Rows from block 15 of a small audio frame classifier, named by matrix and row number. Each number is 50 + 15 x the weight over its row's rms, rounded and kept within 0 to 99. All counts start at 0. After the name is the row's rms in percent of the matrix's.
After each channel's rows are labels from the 100 clips, of 14976, where the channel reaches its highest value: "strongest on" is what is common among them. Only what is clearly more common there than usual is listed. The data: single English command words and digits, spoken by a formant synthesiser in many voices.
# c30: last pointwise conv (model.blocks.15.c3.0.weight, 192x192x1), inputs 96-191

c30.95 103:67 37 71 56 69 61 29 57 44 33 58 63 60 65 77 48 36 46 38 31 79 43 35 52 46 63 41 75 33 60 59 28 43 43 54 46 62 23 44 39 68 72 57 38 61 71 66 69 36 40 49 72 45 23 32 55 61 52 81 82 48 50 74 38 22 67 33 51 50 60 15 12 68 35 46 54 66 55 44 41 45 47 53 55 31 48 44 50 75 74 35 62 54 37 59 33
strongest on: /oʊ/; /eɪ/; word: play

c30.28 094:23 53 48 69 43 58 63 54 66 17 45 43 54 34 32 44 36 46 37 43 60 45 81 65 58 34 54 68 44 41 77 58 56 40 46 54 48 66 39 23 31 46 66 50 33 70 32 39 84 47 53 44 44 61 33 13 30 47 29 62 46 40 40 40 36 21 68 33 59 51 35 42 61 39 61 31 12 45 61 24 46 06 56 58 67 57 06 50 43 82 61 51 19 50 48 76
strongest on: /f/

c30.163 099:65 38 72 43 38 67 48 35 52 54 53 42 49 52 34 48 55 33 48 39 50 74 61 37 67 50 57 56 36 81 55 69 41 55 26 35 52 24 61 48 59 78 45 68 58 58 60 62 68 50 61 64 45 51 63 43 67 20 32 99 54 63 66 31 76 26 69 10 67 35 21 75 33 56 85 46 61 81 34 14 33 63 81 58 83 60 51 49 37 48 44 63 54 40 30 36
strongest on: /ɪ/; /z/; /j/; /u/

c30.183 098:50 52 39 63 58 34 46 70 24 35 53 45 65 26 41 58 53 43 66 52 43 36 54 27 60 62 45 49 32 61 41 50 37 45 57 34 72 44 73 49 94 42 46 59 39 62 75 46 34 35 49 69 66 40 61 34 77 78 60 79 56 99 77 19 37 27 56 50 49 26 49 66 55 28 83 59 52 40 46 50 57 43 35 65 36 44 22 53 81 64 27 43 46 20 49 45
strongest on: /ɪ/; /k/; /j/; /u/

c30.15 100:48 28 66 41 51 52 50 63 65 67 64 42 62 34 42 63 30 69 49 49 65 31 40 66 66 38 74 51 50 67 47 44 43 57 37 47 35 50 45 53 49 33 88 59 39 50 67 47 68 47 52 32 64 37 55 46 47 66 47 66 53 44 65 25 42 00 54 31 60 53 44 38 45 35 51 68 27 61 48 46 28 43 53 50 57 55 40 61 27 64 42 31 38 40 35 62
strongest on: /eɪ/; /t/; word: eight

c30.14 101:43 37 45 42 49 37 41 71 28 44 37 46 66 50 50 48 56 53 42 50 58 54 34 56 56 32 51 62 69 75 39 70 69 36 49 41 55 33 47 60 72 14 42 54 15 38 71 47 49 16 50 35 28 17 38 48 69 64 58 45 55 32 40 43 57 38 57 43 58 56 69 43 50 36 62 33 45 46 18 43 36 30 48 34 48 51 30 48 37 45 39 41 36 59 70 53
strongest on: /u/; /j/; /m/; /v/

c30.43 100:78 43 67 43 59 58 32 68 49 42 33 29 59 37 49 56 79 52 44 70 75 36 63 65 42 73 66 52 59 60 51 62 35 40 63 37 50 67 44 36 56 38 49 52 39 45 79 29 61 42 68 48 55 67 34 45 42 52 31 51 41 43 44 39 78 38 44 54 68 39 69 31 43 39 44 61 57 34 32 90 76 47 44 58 54 50 35 39 64 36 65 44 48 60 37 49
strongest on: /ɛ/; /ð/; /w/; /ɝ/

c30.4 095:85 18 63 62 57 38 61 75 47 70 23 45 68 37 64 56 47 62 30 35 38 61 54 54 59 24 49 56 57 49 58 28 64 29 51 59 57 50 59 64 50 79 43 61 34 91 35 51 34 42 42 46 58 38 61 08 57 73 59 64 62 66 29 41 57 58 57 25 50 44 57 34 69 45 58 41 81 66 51 55 34 22 56 46 46 25 84 76 57 63 41 49 55 65 74 59
strongest on: /i/; /ɹ/; /θ/; word: three

c30.23 105:49 58 47 48 57 38 36 53 59 38 51 50 47 46 74 54 61 41 57 51 69 37 43 56 58 45 52 57 57 55 43 42 69 52 58 51 52 57 62 63 44 47 49 37 13 56 64 19 62 58 42 51 61 73 41 41 47 60 57 38 61 48 37 49 50 56 70 58 79 51 67 44 56 71 50 21 67 44 56 51 58 46 40 44 62 86 48 45 33 59 48 45 58 48 62 39
strongest on: /ɛ/; /ɝ/; /w/

c30.84 101:57 56 55 34 05 65 64 44 51 20 51 26 46 65 59 12 29 57 43 13 59 48 47 39 45 35 42 56 56 45 69 47 35 49 48 45 74 62 53 60 70 26 49 40 50 64 66 39 55 40 50 28 16 46 21 27 53 37 31 43 48 60 54 32 80 20 56 36 48 55 38 50 42 22 48 61 37 73 46 42 60 37 61 44 69 26 45 49 61 54 37 52 51 44 74 68
strongest on: /ɛ/; /f/; word: left; word: yes

c30.122 099:42 26 63 63 71 28 33 42 43 50 49 56 74 63 76 20 31 66 61 63 53 55 60 65 50 57 58 35 23 45 35 56 48 86 60 56 44 36 82 63 17 59 65 39 63 66 65 43 69 40 35 49 49 75 63 22 08 68 53 50 52 37 55 39 56 38 44 33 64 54 50 61 17 51 38 42 50 43 46 78 22 43 68 53 23 50 48 56 62 56 55 38 58 64 19 18
strongest on: /t/

c30.190 102:69 42 81 64 33 61 71 17 51 41 58 26 76 47 50 44 34 62 38 44 61 52 44 70 32 45 33 62 27 48 66 23 63 60 43 33 65 29 57 54 65 55 71 30 39 73 44 66 45 40 36 56 35 43 45 45 59 71 64 87 64 63 59 57 53 54 60 26 37 31 57 29 32 28 51 28 67 75 28 57 65 13 46 59 73 63 44 75 43 72 34 29 58 43 28 74
strongest on: /f/; word: follow; /ɔ/; word: four

c30.42 101:22 65 42 40 67 41 52 34 64 59 62 53 55 70 41 41 31 74 44 35 67 31 62 61 45 40 29 40 41 39 66 61 39 73 49 36 28 61 71 56 14 51 34 58 64 30 49 52 76 39 43 76 21 40 30 20 56 46 61 55 73 48 53 53 45 47 71 23 57 16 35 22 48 37 57 51 47 61 39 39 48 39 61 43 34 29 71 28 57 42 33 70 51 49 41 32
strongest on: /ɛ/; /j/; word: yes; word: left

c30.107 100:42 29 74 50 50 39 50 44 55 44 35 63 56 44 57 45 25 68 53 39 54 41 28 81 60 39 66 66 28 62 46 19 60 90 47 56 54 48 92 86 51 40 60 63 51 66 43 57 81 71 29 48 54 70 45 45 48 64 61 39 44 74 40 41 41 48 51 46 47 56 34 23 44 46 53 65 56 56 53 70 31 70 63 53 55 69 31 33 28 58 37 36 45 15 41 20
strongest on: /t/; /s/; /ɑ/; word: stop

c30.114 102:60 42 65 56 41 14 42 38 28 23 52 44 53 51 71 28 67 49 53 31 63 35 44 36 51 57 37 63 68 66 53 53 50 56 52 34 53 48 53 45 37 40 48 41 64 41 38 14 37 39 58 67 39 55 27 27 17 77 23 61 68 46 44 39 43 66 54 34 57 11 57 36 37 54 45 29 35 36 53 50 38 32 52 56 51 67 68 09 71 49 36 58 50 45 71 45
strongest on: /l/; /k/; /ɔ/; word: call

c30.41 099:52 33 79 50 45 50 44 29 33 34 21 37 53 34 75 41 42 48 57 67 44 41 55 29 47 32 51 67 34 53 46 48 43 40 67 52 14 23 82 43 60 51 72 43 46 84 78 37 54 30 42 65 34 37 63 34 28 43 58 74 47 57 39 48 43 61 45 43 42 55 31 84 51 67 50 44 52 53 37 46 31 69 42 53 36 47 53 75 74 64 33 34 30 71 37 20
strongest on: /d/; word: send; /w/; word: forward

c30.5 100:54 57 42 33 55 29 33 27 47 57 33 68 55 27 47 40 69 12 48 47 33 37 59 65 71 64 58 50 40 58 38 49 65 54 47 22 51 49 63 51 37 62 44 61 45 57 69 49 70 58 64 58 59 65 50 67 59 46 52 22 27 74 40 54 55 70 49 51 62 34 58 44 55 85 57 54 69 30 40 31 41 70 57 43 38 66 38 84 45 28 38 49 56 49 42 56
strongest on: /ɪ/; /k/

c30.137 100:47 68 66 39 64 19 42 53 47 76 28 46 49 34 50 55 53 46 61 30 46 49 48 61 57 81 78 51 45 35 43 56 52 17 62 64 49 47 26 32 59 46 66 35 38 32 82 23 63 44 76 31 66 55 29 35 56 46 65 60 43 61 29 64 51 51 78 57 59 59 36 61 70 83 63 33 46 49 22 44 41 70 80 77 52 48 37 28 63 54 61 86 42 27 75 36
strongest on: /ɔ/; /d/; word: call

c30.66 101:43 39 65 45 32 67 64 56 56 11 35 40 56 42 59 40 69 42 60 50 67 31 52 65 63 47 43 62 64 38 42 58 56 07 55 34 49 57 45 12 45 47 68 58 71 43 93 40 47 41 53 59 55 46 18 35 17 48 48 50 60 41 69 32 37 40 59 53 61 47 58 02 29 45 28 58 33 74 66 65 18 39 39 46 73 64 55 51 72 61 59 43 49 47 69 48
strongest on: /l/; /aʊ/; /d/; word: louder

c30.35 099:67 40 33 31 75 69 24 49 46 65 23 51 66 39 60 53 45 66 47 57 75 38 49 59 56 32 34 67 63 60 44 30 33 26 56 44 55 34 49 37 57 68 54 45 52 34 27 59 35 39 77 52 34 35 60 70 66 47 74 61 64 59 37 42 53 47 61 41 64 45 38 34 96 44 56 47 65 34 53 53 58 09 47 68 39 39 49 58 28 60 15 76 58 37 55 42
strongest on: /s/; /ɛ/

c30.63 103:47 62 77 45 61 60 48 58 57 45 45 47 57 47 35 53 54 60 52 44 65 43 47 49 49 62 79 45 30 51 45 35 76 80 74 58 58 49 52 39 41 40 73 34 72 41 63 52 59 60 82 43 55 59 38 76 58 50 52 48 74 52 19 47 75 49 57 46 61 32 57 42 25 68 61 32 67 50 42 68 67 29 44 46 55 60 38 33 65 44 59 55 50 13 31 58
strongest on: /k/; /s/; /ɔ/

c30.92 101:38 69 58 44 53 53 41 73 83 40 54 54 54 54 58 50 35 43 54 44 35 57 55 89 63 58 47 56 48 12 52 58 61 27 78 58 51 47 47 24 31 42 88 50 44 35 30 38 45 56 83 31 41 46 43 55 51 29 61 52 53 38 62 39 68 46 52 65 74 51 41 77 65 42 50 62 49 45 30 46 63 42 43 32 17 50 23 32 57 74 56 58 55 53 33 47
strongest on: /d/; /ɝ/; word: send; word: forward

c30.87 101:71 06 60 68 64 35 67 67 44 54 39 31 66 42 66 65 58 49 51 13 52 42 20 33 48 38 54 48 44 64 49 34 82 28 56 50 45 32 36 48 01 72 79 38 43 26 20 59 36 54 36 49 74 53 63 49 49 58 66 64 40 46 36 53 48 34 41 40 69 29 40 32 40 45 56 39 60 55 26 41 55 14 43 58 40 60 47 45 56 68 65 49 47 47 48 54
strongest on: /j/; word: yes; /eɪ/; word: eight

c30.164 099:44 58 67 38 41 59 35 48 54 48 61 45 68 67 65 60 39 66 21 25 61 65 54 40 78 64 75 62 56 48 32 55 47 36 56 71 64 51 56 61 47 51 66 37 57 36 36 42 46 28 61 76 85 34 27 39 37 51 67 72 40 58 52 46 27 51 42 56 52 64 35 17 62 36 64 55 63 63 32 41 26 30 76 65 58 71 88 35 31 58 41 49 56 24 40 41
strongest on: /i/; /θ/; word: three; word: help

c30.37 096:33 18 72 28 57 32 54 44 41 41 62 72 94 57 70 48 51 60 44 60 68 54 49 58 70 46 47 53 44 59 14 59 49 09 46 32 47 20 36 43 43 42 75 49 60 32 64 53 33 34 47 63 44 24 46 44 44 43 39 71 68 33 72 13 24 36 42 24 56 28 61 12 09 21 44 67 61 79 57 48 34 57 88 59 33 79 56 49 37 66 55 40 24 30 45 58
strongest on: /eɪ/; word: eight

c30.31 107:53 49 34 34 59 31 38 58 55 42 43 42 67 61 53 23 35 42 38 36 42 31 31 53 44 50 22 62 58 32 56 11 51 43 55 34 46 55 38 71 68 58 92 36 59 67 42 60 52 31 51 06 21 58 53 54 58 42 59 58 64 34 41 34 52 37 55 44 56 42 52 37 47 12 61 24 41 46 22 43 48 53 43 72 38 54 54 66 49 76 63 57 39 43 59 38
strongest on: /t/; /p/; /aɪ/; /ə/

c30.18 104:00 46 42 34 45 43 49 44 54 38 48 39 62 50 43 43 44 62 40 49 41 27 67 44 56 50 15 45 54 26 43 58 56 69 40 52 51 42 68 44 55 61 49 60 62 64 42 39 47 59 75 43 40 73 19 18 36 42 55 48 68 40 70 55 33 61 36 55 60 20 69 36 28 31 44 29 38 63 30 34 34 46 49 48 43 25 47 56 56 48 42 59 64 58 44 62
strongest on: /ɔ/; /h/; word: help; word: four

c30.10 097:48 77 71 67 72 57 37 60 53 65 59 41 79 64 55 44 58 24 32 58 62 33 73 58 48 51 36 59 64 80 30 51 53 47 59 65 55 51 55 51 45 47 62 80 48 49 41 59 44 56 67 59 46 57 68 44 71 87 35 62 63 58 55 64 70 56 72 49 43 33 55 62 31 73 83 33 43 72 59 36 53 58 69 49 65 52 46 74 53 49 37 38 64 62 31 68
strongest on: /ɪ/; /k/; /j/; /u/

c30.99 099:55 26 27 29 52 46 60 43 36 52 21 58 85 55 38 65 77 45 35 26 50 40 56 40 56 32 55 55 37 64 32 53 59 79 78 64 19 21 27 39 42 58 60 42 48 19 44 21 56 47 37 45 34 28 31 61 31 51 47 68 15 43 26 51 74 44 44 08 45 40 12 42 44 41 50 79 48 34 27 31 84 11 48 55 44 57 38 25 48 65 45 39 49 72 55 41
strongest on: /s/; /ɛ/; word: seven; word: send

c30.32 102:35 16 51 50 57 66 61 48 49 53 47 41 63 60 59 39 71 58 52 64 39 55 38 43 49 34 92 31 37 13 16 51 83 51 64 64 51 33 41 21 36 66 53 47 49 47 27 44 65 71 68 68 57 71 31 47 40 31 42 65 45 54 34 66 53 52 62 22 58 49 38 41 50 92 38 52 53 48 50 48 51 39 42 61 39 53 48 32 29 42 63 42 57 62 46 40
strongest on: /k/; /s/; /ə/; word: alarm

c30.47 100:73 46 73 30 51 63 26 53 43 45 51 57 48 50 59 48 50 34 64 28 60 48 64 53 80 76 56 64 29 44 65 58 50 45 64 45 87 48 57 29 30 69 45 69 29 51 86 30 66 47 56 52 22 54 45 43 45 55 52 39 21 55 41 55 49 60 33 43 67 62 23 52 62 82 68 78 56 47 52 50 49 71 67 70 55 37 56 45 42 58 29 73 38 43 41 46
strongest on: /ɔ/; /ɹ/

c30.126 099:53 26 62 39 53 54 33 61 62 50 31 50 60 59 78 37 56 53 42 60 38 43 50 49 62 19 66 35 58 34 46 42 47 56 47 64 35 26 83 77 61 41 53 49 57 82 54 42 42 36 57 67 72 44 70 54 50 40 46 66 61 44 49 40 68 54 34 40 63 45 61 35 58 53 38 73 54 60 44 99 40 36 61 80 42 61 33 50 41 39 70 55 59 64 39 30
strongest on: /oʊ/

c30.12 103:41 57 64 16 54 44 43 51 60 56 77 51 58 62 59 33 63 60 22 62 53 43 42 63 74 68 51 86 59 35 48 37 58 52 64 44 53 68 59 46 52 44 60 43 19 69 20 16 58 58 38 54 27 75 36 31 30 37 54 43 64 34 33 36 56 54 47 36 60 29 50 43 58 55 58 30 25 48 38 42 66 33 51 53 69 67 30 37 58 69 24 62 35 59 54 41
strongest on: /ɛ/; /aɪ/

c30.148 100:48 15 56 62 38 40 51 39 35 28 27 53 56 40 86 60 40 77 61 45 66 26 41 37 67 39 53 34 44 31 61 34 72 49 64 60 58 52 71 90 72 32 74 20 38 79 58 60 24 80 57 58 33 65 51 37 52 43 76 74 62 70 51 39 55 48 40 55 59 39 45 42 62 28 63 40 72 65 55 99 47 14 67 65 41 34 44 56 58 64 65 45 60 24 20 31
strongest on: /oʊ/

c30.162 100:57 31 54 57 42 40 48 16 27 38 57 63 61 20 49 44 70 48 45 44 61 63 44 47 70 65 41 51 35 47 50 48 48 33 53 46 66 08 24 17 50 63 57 61 54 41 66 56 43 27 10 62 70 11 50 58 46 43 42 77 52 39 40 66 32 54 39 33 60 35 62 16 33 50 47 71 10 65 44 39 38 34 60 50 22 85 20 49 57 48 44 61 34 60 62 69
strongest on: /i/; /θ/; /ɹ/; word: three

c30.178 103:58 56 47 57 44 53 38 94 47 67 46 54 55 12 45 52 61 40 49 42 42 00 60 41 63 44 52 63 54 63 35 69 56 89 24 46 59 38 41 52 36 52 35 78 45 45 22 48 80 54 70 33 40 50 41 62 74 44 40 57 62 53 46 51 83 43 75 49 45 28 62 55 69 51 61 77 34 32 59 55 69 50 58 75 54 58 23 30 20 57 32 25 39 67 40 45
strongest on: /ɪ/; /z/; word: zero; word: music

c30.144 095:12 55 40 50 50 34 46 59 43 58 38 50 68 70 58 43 36 64 54 33 47 34 53 62 65 47 42 33 25 55 27 46 48 39 49 44 50 55 69 79 40 61 56 49 72 77 41 56 26 48 65 31 52 43 35 51 62 54 71 84 42 28 36 58 59 50 59 28 61 44 29 30 39 11 53 76 37 56 31 81 41 19 59 44 31 58 55 57 58 62 47 64 38 63 49 46
strongest on: /l/; /k/; /ɔ/; /h/

c30.3 101:46 33 45 31 55 82 53 53 48 55 43 68 51 57 68 32 57 53 37 71 73 39 47 49 53 36 61 38 56 31 48 68 57 29 40 44 51 52 44 64 69 31 65 49 44 75 53 32 51 36 49 62 75 55 69 44 16 26 36 67 24 58 41 46 65 39 29 33 62 72 36 42 20 66 54 55 39 39 25 58 60 43 46 77 50 46 56 44 43 53 67 44 68 55 69 55
strongest on: /oʊ/; /ɑ/

c30.20 101:38 65 55 43 34 69 42 54 56 60 54 60 51 58 84 49 46 46 37 73 57 41 46 65 37 16 46 59 78 45 30 53 45 47 86 48 50 30 60 64 43 42 58 71 42 79 48 55 28 28 50 61 53 36 64 52 24 40 68 55 76 46 55 22 65 69 35 46 71 59 66 36 67 68 56 41 53 33 71 72 52 50 27 59 46 38 46 49 53 24 63 37 63 46 57 68
strongest on: /oʊ/

c30.45 100:26 58 39 24 47 56 45 24 68 51 48 61 60 72 41 51 31 65 37 27 56 10 82 55 78 61 70 40 51 45 59 68 61 38 48 32 54 66 75 83 57 50 44 60 54 54 47 28 34 40 52 74 18 48 44 43 36 30 81 57 26 25 49 44 26 58 39 36 50 29 24 38 43 71 61 60 49 44 43 31 74 61 48 57 53 43 50 34 58 51 45 87 60 36 60 30
strongest on: /oʊ/; /ɑ/

c30.130 103:53 45 52 33 68 45 40 28 22 57 29 42 66 65 63 42 28 53 59 63 60 17 72 40 33 48 64 62 47 42 33 58 43 60 46 36 40 42 67 47 04 55 59 44 80 58 55 30 47 39 69 59 70 74 41 47 42 53 52 62 40 24 44 59 52 38 75 46 73 31 29 58 61 73 55 53 42 52 38 23 49 58 47 70 29 46 37 51 47 53 55 60 67 51 65 47
strongest on: /f/; /ɛ/; word: left; /ɔ/

c30.16 097:53 28 63 30 46 39 50 31 34 41 62 70 38 50 79 20 46 88 19 26 64 57 73 38 62 46 51 77 38 39 55 46 84 42 81 44 72 38 62 38 47 33 68 46 63 64 60 79 35 25 51 45 35 48 46 72 54 76 77 53 49 33 41 44 64 62 45 41 47 65 70 26 48 47 47 38 41 49 65 79 31 30 44 54 66 41 50 46 53 72 45 59 40 57 63 34
strongest on: /n/; word: next; /aʊ/; word: down

c30.165 099:57 64 45 18 69 30 48 31 59 42 83 45 67 52 50 61 82 81 13 57 45 34 22 74 64 32 53 38 58 59 42 57 62 65 55 56 40 65 56 51 29 41 48 48 77 70 42 49 61 67 56 38 06 70 31 21 45 42 35 67 48 28 37 22 31 35 54 46 43 50 37 58 57 14 40 38 41 44 52 25 54 53 56 53 65 58 64 49 30 51 64 43 69 50 61 59
strongest on: /ɛ/; /h/; word: help; word: send

c30.141 098:45 47 72 65 29 41 38 65 12 52 66 75 64 60 73 42 44 36 55 39 77 78 66 26 65 41 66 52 64 75 43 45 37 22 42 48 41 56 53 50 44 38 61 41 79 27 50 24 44 43 31 66 15 29 33 16 59 56 21 63 54 35 59 17 77 59 42 18 63 35 36 36 38 67 66 64 33 63 57 48 33 52 91 60 46 66 35 38 49 70 50 63 38 56 67 15
strongest on: /p/; /ɹ/; /i/; /ɪ/

c30.155 104:55 37 81 62 32 44 54 47 54 51 53 68 41 39 52 45 40 20 49 53 51 63 51 30 61 43 76 57 60 68 48 64 49 36 44 44 76 57 69 54 23 52 42 59 11 52 20 52 64 60 43 56 40 39 67 09 27 60 46 40 73 37 50 32 59 58 60 40 44 37 56 32 41 38 53 61 41 42 51 52 45 70 58 42 42 56 65 60 36 68 21 24 58 46 66 60
strongest on: /ɹ/; /t/; /ɑ/; word: start

c30.94 103:56 56 68 46 38 57 25 14 37 09 48 65 67 28 38 36 35 43 36 71 43 63 49 59 36 22 67 59 39 44 62 60 46 26 52 25 24 36 45 21 49 33 90 50 50 55 44 39 55 45 67 49 48 47 47 30 52 45 39 46 68 72 43 14 43 20 59 54 77 48 67 48 49 61 42 26 51 47 53 64 30 51 54 61 39 75 49 41 49 60 73 47 41 47 39 80
strongest on: /k/; /m/; /æ/; /b/

c30.153 097:60 57 19 99 54 39 42 45 37 53 75 67 30 40 55 07 49 21 53 42 45 49 32 29 43 82 41 58 43 56 62 23 43 49 37 47 66 79 50 65 48 47 32 38 45 57 50 74 62 27 34 28 35 42 58 35 51 31 25 53 39 45 51 32 56 49 46 47 37 36 69 48 11 39 62 32 00 39 32 42 61 57 45 40 53 35 25 73 70 71 46 52 13 44 31 67
strongest on: /ɹ/; /i/; /θ/; word: three

c30.82 095:46 45 38 39 30 56 50 24 32 75 71 61 63 67 65 24 32 53 58 35 49 58 84 73 57 42 34 54 66 54 75 51 70 48 54 61 31 63 77 58 44 62 50 57 65 59 62 64 55 60 34 40 40 67 43 47 41 34 51 48 39 51 60 24 63 49 56 37 65 45 09 72 63 36 67 44 40 48 56 50 24 84 44 45 63 36 36 50 46 47 55 45 43 38 72 34
strongest on: /ɛ/; /p/; /h/; word: help

c30.127 102:54 22 55 30 82 35 41 66 53 60 28 59 73 58 69 50 28 46 19 48 46 12 64 43 75 49 37 57 59 57 40 52 78 16 59 36 34 45 60 53 38 64 56 82 40 63 48 37 34 34 51 51 63 29 46 29 51 69 53 68 80 57 42 51 33 47 54 25 54 43 51 59 50 70 75 41 43 57 47 48 55 31 24 64 34 49 40 56 59 55 48 64 56 70 39 62
strongest on: /n/; /ə/

c30.134 100:48 51 76 31 37 77 65 43 57 47 45 20 51 33 32 36 43 43 61 41 59 68 53 44 54 59 66 61 58 44 86 46 45 60 43 74 42 45 62 62 28 74 54 69 55 82 40 48 57 51 35 65 62 38 20 43 48 67 50 57 76 40 42 68 62 80 68 37 46 50 48 15 50 33 32 34 76 25 66 37 17 50 66 46 57 78 52 77 77 59 61 44 09 78 63 42
strongest on: /ɹ/; /aɪ/; word: right; word: three

c30.113 100:39 78 66 62 18 92 56 30 49 24 44 22 46 25 36 43 38 44 61 19 36 68 46 52 63 54 66 51 46 49 70 40 36 42 57 53 53 44 35 30 53 40 54 18 65 54 35 39 64 54 99 71 49 45 35 61 82 39 48 77 48 68 42 35 66 35 73 62 35 53 53 61 30 48 61 21 51 39 37 55 71 55 61 60 51 66 56 39 46 71 57 59 44 45 31 32
strongest on: /f/; word: four; /v/; word: five

c30.115 101:44 41 53 48 55 73 49 34 41 58 51 64 57 65 40 28 34 37 42 28 56 51 40 38 56 48 62 61 57 38 67 47 65 51 39 47 72 54 49 63 41 63 53 60 34 70 28 65 55 19 51 38 38 45 79 50 36 38 54 54 57 44 38 41 99 52 37 29 47 49 34 63 43 66 58 42 16 47 43 35 60 42 70 58 83 45 28 49 47 55 34 49 47 77 61 31
strongest on: /ɔ/; /f/; word: off

c30.121 099:28 76 56 49 45 43 33 57 33 77 44 86 73 57 45 58 56 50 58 34 52 56 18 73 52 49 88 46 62 62 34 69 57 51 83 58 50 45 39 52 33 15 54 51 50 38 62 74 50 41 57 26 33 31 64 53 64 25 55 44 36 28 45 28 99 47 51 42 62 49 17 50 41 56 41 32 41 52 15 31 35 52 76 44 60 50 50 48 77 59 78 61 38 46 45 52
strongest on: /d/; /aʊ/; /ɹ/; word: down

c30.175 101:30 71 51 44 51 30 40 68 83 45 59 28 68 66 30 38 29 53 58 55 35 49 68 00 70 50 42 40 56 46 28 38 50 34 50 50 56 35 54 63 46 40 74 65 53 63 32 50 09 62 65 41 58 49 37 53 34 51 49 68 51 25 58 81 44 53 44 29 46 65 37 73 22 62 48 49 33 56 51 39 67 69 53 46 42 97 43 49 48 46 51 51 57 45 16 82
strongest on: /ɔ/; /f/; /ɹ/; word: four

c30.129 100:47 45 64 48 51 59 48 67 40 67 64 46 47 58 61 38 45 43 54 43 47 47 53 26 56 23 43 36 74 57 44 53 47 58 46 78 71 48 51 79 56 53 49 44 51 69 48 34 37 41 53 54 50 53 66 40 51 37 42 62 17 44 56 36 91 16 54 28 56 67 46 52 54 54 35 66 37 58 36 69 51 47 85 82 35 45 47 25 47 51 57 33 49 40 57 39
strongest on: /k/; /m/; /ɪ/; /j/

c30.25 100:66 53 44 22 54 25 42 47 61 61 42 83 45 76 49 40 60 52 40 61 35 27 52 54 53 79 57 45 31 45 49 36 60 26 45 54 46 54 49 61 45 40 45 41 20 57 50 23 46 73 29 51 51 62 54 56 33 38 68 44 53 51 23 42 60 68 43 45 73 47 56 67 66 91 44 58 23 44 30 30 52 82 27 55 40 43 40 43 40 61 61 52 25 32 63 42
strongest on: /ɔ/

c30.191 102:47 64 52 09 25 37 43 59 38 34 15 39 61 45 37 18 50 53 46 58 65 35 67 49 62 55 69 80 45 56 46 37 64 32 87 51 39 37 53 25 47 38 69 35 41 46 64 19 39 17 35 38 32 57 22 48 50 61 69 42 49 48 43 53 32 36 38 55 58 41 42 54 40 71 48 33 31 41 38 65 86 62 55 55 60 63 00 29 53 79 53 52 25 42 45 28
strongest on: /s/; /ɑ/; /t/; mains hum

c30.39 101:62 09 45 67 82 44 14 35 49 51 42 43 53 33 57 29 61 50 40 48 42 49 54 26 33 43 19 36 45 40 29 65 72 50 39 46 44 36 76 37 47 78 53 59 54 99 46 66 51 64 62 65 58 75 60 32 46 61 46 66 40 61 59 36 36 27 58 33 60 56 60 55 59 58 39 57 61 26 37 74 48 32 42 58 13 40 63 68 58 42 50 50 55 47 43 55
strongest on: /v/; /aɪ/; /f/; word: five

c30.131 099:52 18 77 40 53 59 40 73 47 53 35 97 61 79 70 57 19 45 43 61 49 65 64 52 74 61 83 63 30 51 48 71 50 30 33 68 81 30 59 47 49 53 39 54 16 63 41 50 46 23 43 50 61 40 90 51 34 59 50 55 58 46 29 59 64 39 21 69 50 76 32 45 51 70 78 64 34 51 52 48 26 32 76 63 42 46 54 44 62 46 29 51 46 41 59 54
strongest on: /ɪ/; /i/; word: repeat; word: music

c30.81 098:43 51 74 46 37 39 45 48 64 57 47 84 74 70 47 51 48 47 71 44 46 61 82 37 76 45 71 71 40 61 50 48 52 50 48 48 43 69 62 41 55 57 70 68 45 70 59 33 52 47 68 63 71 38 63 48 23 79 68 82 63 52 41 71 65 56 75 44 56 59 48 59 48 76 66 54 50 47 67 40 53 69 77 64 38 70 75 42 75 87 38 61 45 26 85 39
strongest on: /p/; /l/; /ɛ/; /h/